config.toml
model = "audio-text matching model"
dataset = "short pieces for a synthesised band: melody, chords, bass and drums"
train_examples = 26041
gain_aug_db = 10
time_shift_ms = 100
n_mels = 80
hop_length = 160
input = "log_mel"
spec_augment = false
win_length = 512
encoder_arch = "transformer"
encoder_norm = "layernorm"
encoder_norm_position = "pre"
encoder_activation = "swiglu"
encoder_mlp_ratio = 2.67
encoder_head_dim = 16
encoder_fused_qkv = true
encoder_bias = "none"
encoder_qk_norm = false
encoder_parallel_block = true
encoder_inner_norm = false
encoder_subsampling = 4
encoder_layers = 8
encoder_width = 256
encoder_positions = "learned"
fusion = "cross_attention"
tokenizer = "word"
vocab_size = 182
fusion_encoder_width = 128
fusion_encoder_layers = 7
fusion_encoder_norm = "layernorm"
fusion_encoder_norm_position = "pre"
fusion_encoder_activation = "swiglu"
fusion_encoder_mlp_ratio = 3
fusion_encoder_head_dim = 32
fusion_encoder_fused_qkv = true
fusion_encoder_bias = "all"
fusion_encoder_qk_norm = true
fusion_encoder_parallel_block = false
fusion_encoder_inner_norm = false
fusion_encoder_drop_path = 0.05
fusion_encoder_positions = "sincos"
fusion_encoder_cross_attention_every = 2
init = "torch_default"
residual_init = "none"
optimizer = "adamw"
lr = 0.0012
beta1 = 0.95
beta2 = 0.99
eps = 1e-08
grad_clip = 0.5
ema_decay = 0.99
steps = 8600
batch_size = 64
epochs = 21.1
lr_schedule = "cosine"
final_lr_fraction = 0
warmup_steps = 860
weight_decay = 0.2
Rows from block 4 of the audio encoder of a small audio-text matching model, named by matrix and row number. Rows with one number belong to one neuron. Each number is 128 + 24 x the weight over its row's rms, rounded and kept within 0 to 255. All counts start at 0. Numbers have three digits each.
After each neuron's rows are labels from the 100 clips, of 14976, where the neuron reaches its largest size: "strongest on" is what is common among them. Only what is clearly more common there than usual is listed. The data: short pieces for a synthesised band: melody, chords, bass and drums. In brackets: how many of the 100.
# gate: MLP gate (encoder.blocks.4.mlp.gate.weight, 672x256), inputs 104-155
# fc1: MLP up (encoder.blocks.4.mlp.fc1.weight, 672x256), inputs 104-155
# fc2: MLP down (encoder.blocks.4.mlp.fc2.weight, 256x672, transposed), outputs 104-155

gate.90:135123139089148148157117146141140136159127167111103121161113131126139149122118134107131119135138122136133112118137122120143128170102124152123179078130094120
fc1.90:135132118114172100146117138119088074082124120138127133091095108111135091140111125171135116118093155154071113149139107140124112144137138110126168134126137107
fc2.90:124134115151129127126109166135128148081136152125109117172093124134114079145164126091104119163119116118149121126103102130117122182163157148089176118159174148
strongest on: marimba-like (26)

gate.179:146128130093110123142110111139155138143136139146107131110156135121149139118120138123135096159101116113130124113100146137146123172086153136131180106133098134
fc1.179:148121124105168136149114118119108097164161119121127147079121150119120093159136143154074149132111136151092137165102136152137138116104133125108109137143120096
fc2.179:131101150134125130137122129159106169114121145119128131126140130130119157130191124135115115188146110129104150134103119105082149165120131172187162124142140138
strongest on: open hi-hat (42); rimshot (37); ride cymbal (34)

gate.10:146118139092119115157116154124150152189117174136111131128099143120105129120160150103132099141135157149103109108127119143133132171138159136171171095093068144
fc1.10:118164116139123150142145121148103179104108155104146141178118159136155126116129166119094148130200101134184105128202118095098095137119106108076111143127139102
fc2.10:138122160151135121133106120151141159088131131129136118078128136140157137129126120109140116133151159141105136116157110157171095094095155139193121112127119111
strongest on: sine tone (26)

gate.32:101147112102130164168121143111116171101132091127139139131134131142149120130119118144109127161172112188140110129119133103089070129096141142147154136149128149
fc1.32:158110139116141103101134156149122121063139147157109113146119090141108114147124148138139088122120138154128113135156104137145124117100159166148118129146157137
fc2.32:157148161120097117121120092130151117128143122137089123156114114110148173109142086120133107083107108048158152148115162153138152131123094129112100164094136113
strongest on: muffled (low-pass) (40)

gate.352:111119115132114108167092121113137143153125134145114151157127138130130116132145128136137093148142145147131125125126131145139129188089171161168182101131093144
fc1.352:109116160131181118131126093141120082135150121133105131122121140123110117128097121131104126128123141122098103126101108132143136106128171104097115102123144138
fc2.352:133123100126118130147133140139149142071138124122140153143116115118126137119197124117105129178119069126142145152115120135103141162171141175150154110177167124
strongest on: open hi-hat (47); rimshot (41); ride cymbal (37)

gate.43:113088130140104101123151123120141129194146123118112110136091153117143128121090118071130113169114150178108119127087118112106114139130154162227131129147094110
fc1.43:132147116094174157157144152106101116186097158145129166125114099138150165144087138096110141156141112147117126136092114147099114118135101160119123113116098150
fc2.43:118125124119128120110134138104155125090111123132123130138189144148130150130139112105136117148175135126114085110119142089136134105122104135200109131158107108
strongest on: ride cymbal (36)

gate.589:114106130123158104150139152135126119125178155141121102104129112118144092112130146139112097149103155182069125135068138124139135145137166131144188141085131138
fc1.589:115127180111150157129112112103149117160148146128141123098097109123143147140060109167178154119149126128081137133143135118174130130073138148141121139133087125
fc2.589:122147114151130172108101116125113130106083106139118105178121133126133172127156111151102139134147108121179138125168144129122146148141091117105151135135180125
strongest on: white noise (30)

gate.621:104144138108122138142128091106121151136149105152138109149134154144127127156051124105123139129139138168104110105143110129120120125127132161170146123137108136
fc1.621:087109098143175095168150111153133053143166163109120128125134098121164147154137151166171121156089108115147130164109154147134102125130129111206109119160100146
fc2.621:096131145115108090156113118115142140123163097153150143119126121147169182108138140118160134148107110103141137131127132150157117075119111130150118160134063127
strongest on: rimshot (43); marimba-like (27)

gate.655:126125149114148113147122128111158111185127141143106127129130138103143150130131147092130092128123173151099103139088110139116128141117166141164171105094094139
fc1.655:132120112107132120124131105130149118155100130143117142121136111118142126142138093118123136132079153150107099141134129149155135096131166156197093132129110140
fc2.655:128144122127095141109121147099124166129132156123106145164091113122111111093094141124157140093130118152166112114150085095116116099148113106093104102136155139
strongest on: sine tone (28); marimba-like (28)

gate.459:152134123149114125143104144118120163145163122134126162142096092128113099128139163109086113117164125159166108099187086104113126109144126099158138127148130153
fc1.459:099115142143150136121133149090101162117110115092140137140138121114113150106110158135153101136130168095139138091157129162110130148156153156116172149135165139
fc2.459:133097139106102168109109106143134095167126142147110119137135112146136145132163149116090120123120135082136117135121142122139105083102077141189092126127145108
strongest on: bass guitar-like (43)

gate.296:106143091158162113175126150153163166125156130134139140164113116165128120124104121142129174135115155103081123143155101143142079164155108105118113085110135130
fc1.296:134124103146108145083118119107129139121113129103139115137113157143093077093093150157159116136141108121140128177112159115153124116162087117080093117162148130
fc2.296:109096126130170149139102121103162196127098130111110139123106138110110129156097104152126141162172142120151141122133168120144098182111132132081125162107195117
strongest on: ride cymbal (28)

gate.66:139125110108099124169136103123147115153143145135102146144130126121141136140143117101128110156118129126148113135124120138130130192144145162154194097123092128
fc1.66:128095105154119094113076116114167127157106110113139119158158144093101095137137164140096103153095147156129133134099146104096163113149123147139084115157143140
fc2.66:140123148141093128110125115117136101136095091106144108140165124101120140159105122138161126096102122135139147122114130161133127119113130143063147159110136158
strongest on: harpsichord-like (26); white noise (25)

gate.455:113126146094167123128137166135121107133158113163109107120107139086107097122119121145140122109137170147114158146081171105127118133123183126117110128133087117
fc1.455:146147130114143136121095150124137157124135119162150164181162095123124107146200139085123128171145130079152146141120129112102151124183159142173144108158144169
fc2.455:152108112086137147128133149112111109202110127146162107131144138134124117134112108092124105148121180143107136140121130143118143156171139130126124120111053119
strongest on: ride cymbal (34); white noise (27)

gate.145:123140118114102131178094118121116134155149111132110160116109104144122119108121149130108090138145154131078165138141142127113135121136172158126172114144120098
fc1.145:116095172128103163127139108125106102183154105142118111129161127123129124135101102142118142160145082116133104126077127134107179167120153136101087119129092127
fc2.145:115115127115173111125143117084123082103139162168137131096138139111114121149137097140121131126155114116116142117116124111124113139132141134099097169114155126
strongest on: closed hi-hat (50); shaker (44)

gate.643:123137113124170112126116170124140113140137106105102138165134113113116125140170147086188106155095145134076106130075147106147149194120183120125141090096088112
fc1.643:159100099117116136115121094143152137081142150150120136142175124126119186084168165139103114121123087099150133119124108134121143131109118122161115134117155131
fc2.643:161115088158161124126120103139129106174125109148150087130109116137110136103048121118158104099079146130122128150118142131155159116128176129092098103102098137
strongest on: white noise (31); pink noise (29)

gate.158:097093158159112132157135113136171149123147150123130106131134101128140088159127083157107062127116169100130112115168133124139137137129098133145149101153107128
fc1.158:155164092156136115144110138145104123111155158099105150115135136158083148125097124149098087176115142146167160144114124156153159141111120122077156140092177156
fc2.158:149139128122135105124099129151106179124129138110140097128117133097109120143106165132135145069115124101165137089082173113141138146107095162117124132108151129
strongest on: white noise (43); marimba-like (28)

gate.654:165107161146127133147118115140113119163118130166100103085124160088121153166138159106136134126159096163151165151143156145156144113147129115138114101138119155
fc1.654:120116113138120107122140118119101137125126111104118099156156160082092187125101156156120137124151150104143115154139135132091135127089131125080103105164124153
fc2.654:129134101152152102105154125123100104184144104111108113192154160155137106099089117110130140091144106148165164152134131146139143128108124126140135112135098100
strongest on: tempo: 80 to 90 bpm (26)

gate.84:117154097161109104118133125148138191185155110108157112095099110123124110139069096092125118168169108131091106086093131155109104087147112125178109107140142088
fc1.84:091119135107137131134110152128165150100129159136159167166108102105121158159156127104143148099176131141120136125130120142109146127112090162148140145113162108
fc2.84:141129142165145118093102123134090176143129143148116122136110096097146145129149073097109154169130136130133126124133160142096123150100111146100135170125121135
strongest on: closed hi-hat (52); horn-like (40); rimshot (35)

gate.636:166102187107144142143076131140126158110134147174120153146155146144139112137113132173087145172127138102109156079085120092127132167117137165181126128104135137
fc1.636:109142078155144097091083146097109139104088148120150110091090112153103101149128130100105188147116145125090154167140157150101161096168155136137099142087117108
fc2.636:140131090100098096115130126105142134077119147155136155117185125153168103138132158113107119131127104118164147118140137155125127133149099137093099139100121136
strongest on: kick (100); drums (100); snare (62); ride cymbal (44)

gate.217:122097145094110126170114175120141155144138130133136146188135122135109108114142145104121123161170124120152119116121139126095144156164127152148111112111089136
fc1.217:114122130132145090122148135145092079080136103128110139112160135141156150135131153099115138120089159093125117146112116087119101121121132121178132153132136105
fc2.217:144133144131124131157133112139136091156155143124115102102082145137126131116116130101104125166101170167081130148121127104119111118155131130149153115142102140
strongest on: muffled (low-pass) (45)

gate.157:126100116113138120146128126132137109125151141153132151112139129114138112141178145117087121133085154141130127110101102130127138187163155125148181096119122126
fc1.157:114101087161142122142123163127162130098116112126114093131088119102151126140158133092119159107137146127120091098116148141084122117105140138105096132118213085
fc2.157:133142123126138160131161135108138151086144147122122127181129104145147166109135091165091139175128062104134140107147108110136133134140154154178144160167164134
strongest on: sine tone (26)

gate.513:164133091149137149149111152108171129135113112104156157107129123122122085104194100103123126136148106097146116114164157121093162168117159137166144116147134114
fc1.513:130111099166118097153093119123151095110099150091147136126145138149151139115103105115146141100158138139112113137147116093119149137097153148168131143141170117
fc2.513:122090148147098122105148117095159139121125152126116141152100133166110144104160092116113153151089117120133160147147099144126157132103074169154103109101114127
strongest on: sine tone (30); marimba-like (27)

gate.184:128115111137104120129093122140151131146134145117133150111137152123148128127170143113102116148114116134144129118089133149141124177105164146187174089132104116
fc1.184:109140155116140087140118061136144103122171126147130119104136102079159135098114127141115140156111112140108116157055125141105107113109122098068120142167124149
fc2.184:129131129107118146158149132135135142141138107142150171118158096147098149142202122143110119163173093133117127150153108092088110124107114176187157112186101152
strongest on: open hi-hat (70)

gate.664:121135146093149169134119145120131169151137102178122150181093120107125140140077160089121178124188129160090154144134130138140116095142110116119126128120139162
fc1.664:128116153134133126133124135134144141155117100115119167127129136106154072130135115115126119103131084078088144125177123128143109113129131154133103103133066163
fc2.664:113103143104114119139140155151123112149148091092153143113169117115111116151148121113154131133101133130122104147106128108127104131104187158112123157142106145
strongest on: harpsichord-like (30)

gate.308:151106162115143148149120150103142097171104128151113130141110113100095104106103146105145130164064147100080126136116114124126140179111152136178159117112066139
fc1.308:151090124087155133136111166092160137183138124159115145129117131123114111122104135093148135150063149144096112136096121116128177154103164117143124136087083158
fc2.308:142137144127112131109078135105141155140180101148136113147142126101106157091140131145119114107152123142163152133123158135140156090077140111091091143128120147
strongest on: marimba-like (35); sine tone (26)

gate.148:130101152136108134132098159103149143180134125158114129181123121114104132115144148130133131161096153135126099131114116111116116162133147144131163109120112157
fc1.148:150131148125119111142120194106143157184126129115124142129124108124124117122127111105171148165074150138124136137127119111109132134135136153167128129093076129
fc2.148:133137117121132153116128097116097166095135102127149100144160125144141135104151103128095072104153134085166128120154162137144117106106116106096110155138136141
strongest on: muffled (low-pass) (31)

gate.313:120086121097104118144096144142130147154101133155152135153083099141123138164126104123109110137100167140120145142178150122109089134092168118134134146120155124
fc1.313:111089134149143150121102180151124116115124141094114114168150120142157141164146106151118136154165123152129126110140129158086093128143150145113181138098159093
fc2.313:146145129131154105107129162147143117133148110108131150147094118122139140138112105122135120120117086096105123110125173147166132141061110163220112142127127132
strongest on: closed hi-hat (49)

gate.477:143103131135133155132142095154099133098124104124155125115104115128140116146101097111090145103111161105122146121166121146126143127141106100146135106116118103
fc1.477:129155133132161131135128147122161089165093103162116154145090140131122134097171082154171124098152126107139156152127098142154117107100170142049142126113104101
fc2.477:127147137124092122123128141151110175096122133154140117129131128117132199122140143136120096117145157133128156146191138140142144128140150096094148131125156140
strongest on: ride cymbal (32)

gate.623:129133124137114108137131097113147130119157125114113156126136119132142114131163125150102100153123121127119127124120103124137123160094181156149176106145132121
fc1.623:103139092104165182106158163096168137120114130156127159117111132153100144145114106155185150123102153153122148108180121137148147145141158159160132123168114156
fc2.623:143126151101160167108106173117125165129127152120095096089128118101109143120067153163176115114129132176110094135098106104137127153124170081085153107080149137
strongest on: open hi-hat (42)

gate.165:137097126121127146173118142109161157154110129146107134132144103119139126123153129117124108152142127112129120105124128131132128189129142158144192119124106129
fc1.165:125136112118092090152084169135119121110128105144112123153147101109101086147147147140121105136113118135091134151121099120150126117124135146095105096112106128
fc2.165:123111158146083122111120125148117100107142116133116141146145146125141169102150099166131085133140082124143138154081139128117132086107147149112125185153100142
strongest on: white noise (51)

gate.112:154117127116145177154116163111158140095143121131149148164162129104102106138154137163096085136085141095114157109146130139140127171145135127107107105107139109
fc1.112:111149121133106101164126097173128083101140112137115154093164123110115123171054114129142150159124154102151133141139088119097166135155137157133122102158112157
fc2.112:122093132123118143143141101111118152104127089130126125137079165134107158116117097130150121120144105122095140149145118114151118151111180147155134129134095146
strongest on: marimba-like (28)

gate.361:140137112110110088154057130157128118127174144125104151104123120111107153118145150127101122130097159163170112112090108137127151149139169147187171120132109101
fc1.361:150126112133111130133099138112104145149134112118125166156148107114128142137113088119144099142098129123116147149107137096105119171144163118165126105138147146
fc2.361:099119157106117133122178133122115150152121140107113133193133093155156103125207075115062120159112092126129081103148157116121148112121127161212136126146128130
strongest on: white noise (45)

gate.558:136130100142110130101112139122098174078109095135125110130111095149158137135137108122109147124136118139147141097151118162105116065098130134176123105100149107
fc1.558:128115077109139088096142128156155174126120121139126119132113109113108117093120144075094151120123117133192166152139128101136136146140093115169142142140119094
fc2.558:117127078115092149127119185108106084125077167124135134131140097148096090116134143117130144096145116109120136120126126154123110109169123127099169109139163089
strongest on: kick (99); drums (99); closed hi-hat (56); shaker (42)

gate.39:150123126122143128154120154098139152162112153156091135153104114110111116132145138122130104134134127133122112121136086120107141154135142138133201078126107161
fc1.39:117091143110151146154105175105157120149099116120110103104141140144145109135062121154148133130063132159062128143121103118116129144116143133150150127090095173
fc2.39:135115131195124139099102121106138137096125122152138111112115121120098134098113119104114154092156118153142138132126125107117110110133137078107136144128170118
strongest on: marimba-like (28); sine tone (26)

gate.443:115130109099144159107141118129126098113159135154135136086110150106168159156115148140121122166134123148176129112058162141140124155110155116115132138099147117
fc1.443:142177118164099154131125104118118103130161150123112137102121127139103144135136140099134147096101140114154095148161127131140142148149158146097113127149144090
fc2.443:121154171099106092120102109152141103204149136140148105123201140090114117111122143144176092127093154148148110136119157143163123109147108156189093125121084114
strongest on: quiet level (64); snare (62); marimba-like (26)

gate.647:116119128118171166151141162135145105125107144124081133137110111134130114117114124142146097124107140127087117116115120133141131170114148103141184083101107138
fc1.647:119147137144146150148164154128129127138100104151130121089123145160102148122117142156172106095094123122115152154088106110120089117131162127196157136103108127
fc2.647:118123119134091123110122116117134181126145131132123103160172157152110140105165157137086088146117111096198135095148130140119140130093104160177103131145106132
strongest on: ride cymbal (43); rimshot (38)

gate.598:154114131103138118146124137128148133179150143126111123145125131115142114117168146111128084150094137132131126119143120148131117190139152147159190082131114129
fc1.598:111108127108134106158147094099144111153115111120141128154154135105119142084218125140138133117085136121118109141113120131117127104144109167187091150107095153
fc2.598:115109145128122157170092137128119169155146125150114137108146126110126128131082143151122116142148156096143061121136116115132122157142136108075159100100130097
strongest on: sine tone (32); marimba-like (28)

gate.177:128118142105132117137129136123156107146152126132108152138132134135121138132135122128105089141089145116107122135105099139113130166126175165172187093144117138
fc1.177:103102103173145136136145107157104126195163111145128121115153143094125141116135170092126128133148095151104134135133095139150122095154139107113114159164047146
fc2.177:131136095140101121130114125127141113056161117139137125144135087123134130123096115146175105120123134137113150161126136100137106152131163129078120141148181140
strongest on: text has "noise" (37)

gate.297:128102098098162107154125112125146079201154110115139104120125115131157071132146125082118115166133124131119125150111146093129109135149163131115124118145147153
fc1.297:130118145137080158137147127107107124165063119161148157113145113116112120156139154162154140147150154155120137132090106158101099103123067169096126140136104116
fc2.297:103122147126145141128108163137152123160129098133115140118138157139153118137154140132092110137112177161119097152092162146139141100134106160169167117113136139
strongest on: quiet level (58)

gate.118:111111118124158129133127132131116106132140157144105148108107115131139107122096132146133097146085170177068112139062118141120142186144170096118173125115132130
fc1.118:114111161147154127148124145149116118125114115112108148141090144112149151138072138162133134125132156167127111161083158142126123138136115119114125149106091099
fc2.118:123130132149102137071117103134107141092122125109119097115160114139157166104157131140098132098143139103165127126168140134120106131110083104079121134132174129
strongest on: ride cymbal (38); text has "noise" (30)

gate.233:119139100147114123131139069145124123088132149122128109127109140119157110131144126144099151135127108116130133140116112151144114177143132174132196118167135111
fc1.233:158109123125139092108122154123120116155145143120122105111130109124106111111122135117123151126117161174116112128133103104121164091154155091125066111123130146
fc2.233:139121128122128142160133138116134119134123138124138127143155138127124125126129141135140127152129105100126161146101109150123151179148122168139174102139117127
strongest on: rimshot (35); ride cymbal (31)

gate.114:143116137108104143146118124106155167153100127142124160159142127143145134127145128130114097136146127130148112132150103116103128160117139156155192080151123135
fc1.114:119125121133169095103107135119123061162134145153143130105112147080115104099071117132120116101102164170076159121135117105159125132147163072101107123131083144
fc2.114:145118087165117134156103086146160126097167112128122146104124130088108110126139117136105150143135095139094143124116105134156141164133167159100195117172140138
strongest on: closed hi-hat (47)

gate.91:144101162119137147112115104122150131141142147122107164118146104097181132112151103140097106160104126109155103102118132152125142114107152124081138151119116151
fc1.91:130128150112122160123164104098116124158169154097121146110114148151115153161094088152130092159124097128146158129082103135129084114117110163151127099110155112
fc2.91:113145131098093082135101126137111151082175099123144106076109138137167110134145159100165134127143129105147148137119121143141122113146113081149074126110131128
strongest on: ride cymbal (40)

gate.56:121133121117102106148113109125145122161134129114131141119136137138133130148122148144111114122101147141123133131120115139138113179095147140171177099147118129
fc1.56:127108153111135120123128102122106133120171155147121104105105141149143099107057137126111145112141131179084139117100137145143126118107155133085136104099175145
fc2.56:117147098128108129145128156123121099125136128138158144138133138127150173124161140087124110151109112113155196140106092128125117110150118135100144132152108158
strongest on: text has "noise" (28)

gate.143:137106106101153091157139119131133099109191116121128157111134119111125079147118128143113114125106123142078153147073150137112107167150172114133185130118119115
fc1.143:129155133149122133128130133126094146120091139139121128150106113145120157113131164120142115132116108123162100116197093163132127120158106113211115092141098136
fc2.143:130111080138094112134122160122166139155103135131144147158133148118129096119120144108145127178113128117119169140111112122118131149168132134163169082141107126
strongest on: horn-like (45); rimshot (41)

gate.320:145101118104133123143135157115137102139141138133089125123132135116111121128137150118137112170105156132108131131113110113135125195147147140184194093135098156
fc1.320:127140071163117132116095119142146093157178106122117116111085132096142135119141106131076115126116120125121138169131112137147136156113110110184133156142066137
fc2.320:130120141118116145129112164145125168090105134131109151116124089102131133138120162133138110142128129143159086129125166094113101144104114113141151139125151140
strongest on: marimba-like (43)

gate.241:132109110111115142166114182134158142155126155129097127145128125099121115111133149099100131143104149148119118128138101122115129200147153155143178114112107154
fc1.241:114143111109139132136155094133123102099119117161140144128120144150117127126196148155127148103122097083128130117133129147160105112120135088106181107123143114
fc2.241:109140131104110098139129152099137122117141134140110116132099120108139126145117134140140114140133152140119107127156109098085153124142118121164138091104131130
strongest on: muffled (low-pass) (35)

gate.551:124123096123137129141138106120135112096145128150121144138121136106149090144134131125109143155102121132134119141105133141136131167128140145106194116163178116
fc1.551:144136136130092129089125158120099163145119137120105142116116107131088091120118116103142106106126172155131089109183105125113123118138122098147094126106116131
fc2.551:120129138129122140153144128140140102146113144132137142152142125118139135128091131126139122170113120093106144115119127128114140180139127171165152110134119147
strongest on: rimshot (36)

gate.392:107117130105166145151157151143147106133177120135128121078124140122122096148142113135119120145114157167069140148101121127123126174125199105129176111140083124
fc1.392:110120114130163117114110146146137085167152122149125141089095145106116111121110118114152128119099154146097131133124149129161130108108175097090138130107095119
fc2.392:099140126133138117107151107145119149115115120113134124116157109154147155151140101177122129098168130132186083104118151120117106148099126146091121134137179101
strongest on: text has "noise" (37)

gate.48:143120133152135178128066125151143128144098119116097102143136143128125070105124137081130100166115122130113135093135126120132114139143155111128158105096090154
fc1.48:123145132118152163096092125154149100088163114145150117146090132098110101154091124162081152096113158131111154135100128125149122114129137132097159157158132141
fc2.48:112153079080087086137134167120141138077143150128153166130169117114139137128122090095159111154115142129131160130096121117091141125160134197158117134107098147
strongest on: bass guitar-like (43)

gate.475:134140162127125111144100120147125151149112151165132111175123160133144105161137127119124136182124109147167108084116109147097118161130129153177156094116104162
fc1.475:151103127123102123120142113099144152103148116147097106151117132151133128160181119166127134098117132063151099100135132102126134167111122124117121120127180104
fc2.475:127128181139119137099099127096130177183100111126121145150165104155150116147133143127139167138125084141136108093115139096110147134092164135223136130135090112
strongest on: snare (62)

gate.119:145118127118140136154130146118130135151135148138114150117110115126121102147150149103139118153127166124105121111144091128111104193167174143121182080108109134
fc1.119:144134075125134092163099090112101095105151100138110158147101140100140126159151125162141158116118093132126121150084125114114147117151083151205161112125121112
fc2.119:129132128102117146149099135136144102201178124142143143153091152109132139125127132108138124164099172126124137130108137105105130145111130163084141159143089131
strongest on: quiet level (71); open hi-hat (53); text has "noise" (30)

gate.533:118142118116070109133075112116111136159143100128145130133172114103131135135144128123084104114130097154118162109092129156143127116098164121177132121139109141
fc1.533:115107148135128135141096182124136116131126116127130128143135110139111112122068108167160130118178115133120112111129139124141159150148155120101141129122116104
fc2.533:138133138121124176147128146134124132120096174118118138181149153154098187124125126103154139132097148115123131148175139099127160139137114088130098119122133123
strongest on: harpsichord-like (30)

gate.555:161136080132106128099093126145167110121135127095162129159124144142154137153169147115141158149108134164120149086101099118126121126124070162153135161129100158
fc1.555:104111159145161122136147068117102111140140121103154141119147137105097097101141098100102172157138135155125154117146077134162124101170166149103125145126102154
fc2.555:137092118128132113175156095121099171074085119115135127131091125152095137135127129103136133113174141164151109134122070129094140117163118123156126120127143138
strongest on: kick (100); drums (100); closed hi-hat (61); shaker (41)

gate.383:126143154119086123158106129116129152142140109116143128129145127126140134142138134148123110140142112158127131128113131143125136151094160147148156118130129140
fc1.383:102145132097109128159136163112120144126145133129125110161109094162108167114109154170114124137152111102116094130123137144142110149121094151123104119128164101
fc2.383:136160140121095122129128117088139126154133156112100138147117135120142134133110168115139144061142155038164103131079126113106119145128113121109122134099159130
strongest on: closed hi-hat (53); rimshot (39)

gate.131:165122123170103165143093105116108192171145149155119137081139148124126118149104156138087128112148158164104103098118141176150147145119181093125124094088092164
fc1.131:159110135099171118160153129150163094206098130148129152096103164131128151134148111134125088124102136158083144171098125136142136080147154152130140123158105128
fc2.131:157116132130112118109134122123118125066150144112114122142136092143097120112155104135106152119163100102146170118097130129135130175166108147107161137155188127
strongest on: kick (98); drums (98); closed hi-hat (51); shaker (41)

gate.381:105119117127100106161097136121111140168145129113116112149134153108136106134182118112099092122114130118138138112114105117137121155108164159166165088106098134
fc1.381:103137097107122145130081135147152095189131105161129109126155162106139102110164162105098149136117128140117161129151104158125124148156170135154106128144080144
fc2.381:100129111105111129114117097143120104101142148119133134088183112120133154131139135158143118145124093171128109139066105105104138118121123120094116148164180124
strongest on: open hi-hat (52)

gate.65:117110127110097143109131111115156160109102138134137154114144127157142128135164105099152118173159126127194125114128126124108122120146154159088082114171089134
fc1.65:116104142166121153121134072143113124143093131161106097155102108125133138119147113105108153124137084107120161147139149124117157104127101131122156150164152128
fc2.65:131132114107129135155130141119150135115159094120149136106137123130109094108134102125114134175119125136110135155107121116126117184141144164057182132158155133
strongest on: kick (100); drums (100); closed hi-hat (48); shaker (46)

gate.565:111106153120114154127135119103147157098164157154161099140172143111151128162145112140108106128142080148108160092092105109113118131127138158189167090103094137
fc1.565:131158124102170125156112146143132146114124145100162130077138113093168102113110117115106128100107112125120109104071136122140154161127103157117152149099141157
fc2.565:112097147125086143131127119116142173138140156110134106162163110121133113103075137140081146157092109145091154108146165108095108158131134135000131138111149127
strongest on: horn-like (41)

gate.526:104130160117139128150132148124116140109124152116093143105149120123128129146133136109130101141098137126145115095126125138129133201120135103135173121110129150
fc1.526:143133077123092066129076154106131159171117142153119127182157154104140134108143153130092104103146107173202149137161109110153148091089112155112127111176136153
fc2.526:132117204098103116131123138120116135115153146113140100126121147147112127119115112122172124069165140115141161108110131127107136131092125129063118126117113123
strongest on: white noise (42); pink noise (36)

gate.365:157092087146117077135066144102170102159170148154112116133148140100137137134157136129075130126069110166129125136062136151117159153103188153115135130128112154
fc1.365:111109132101143112148121143119120093092103113150095150069157118095122126107059091138136152153130115099094120152089118144126170164162164120115100109112116131
fc2.365:169145114080130127123130163131109130075127156099089155131162161150110107106128135127104095114123130086112163166118140129122156153114135084122139135140118127
strongest on: marimba-like (28)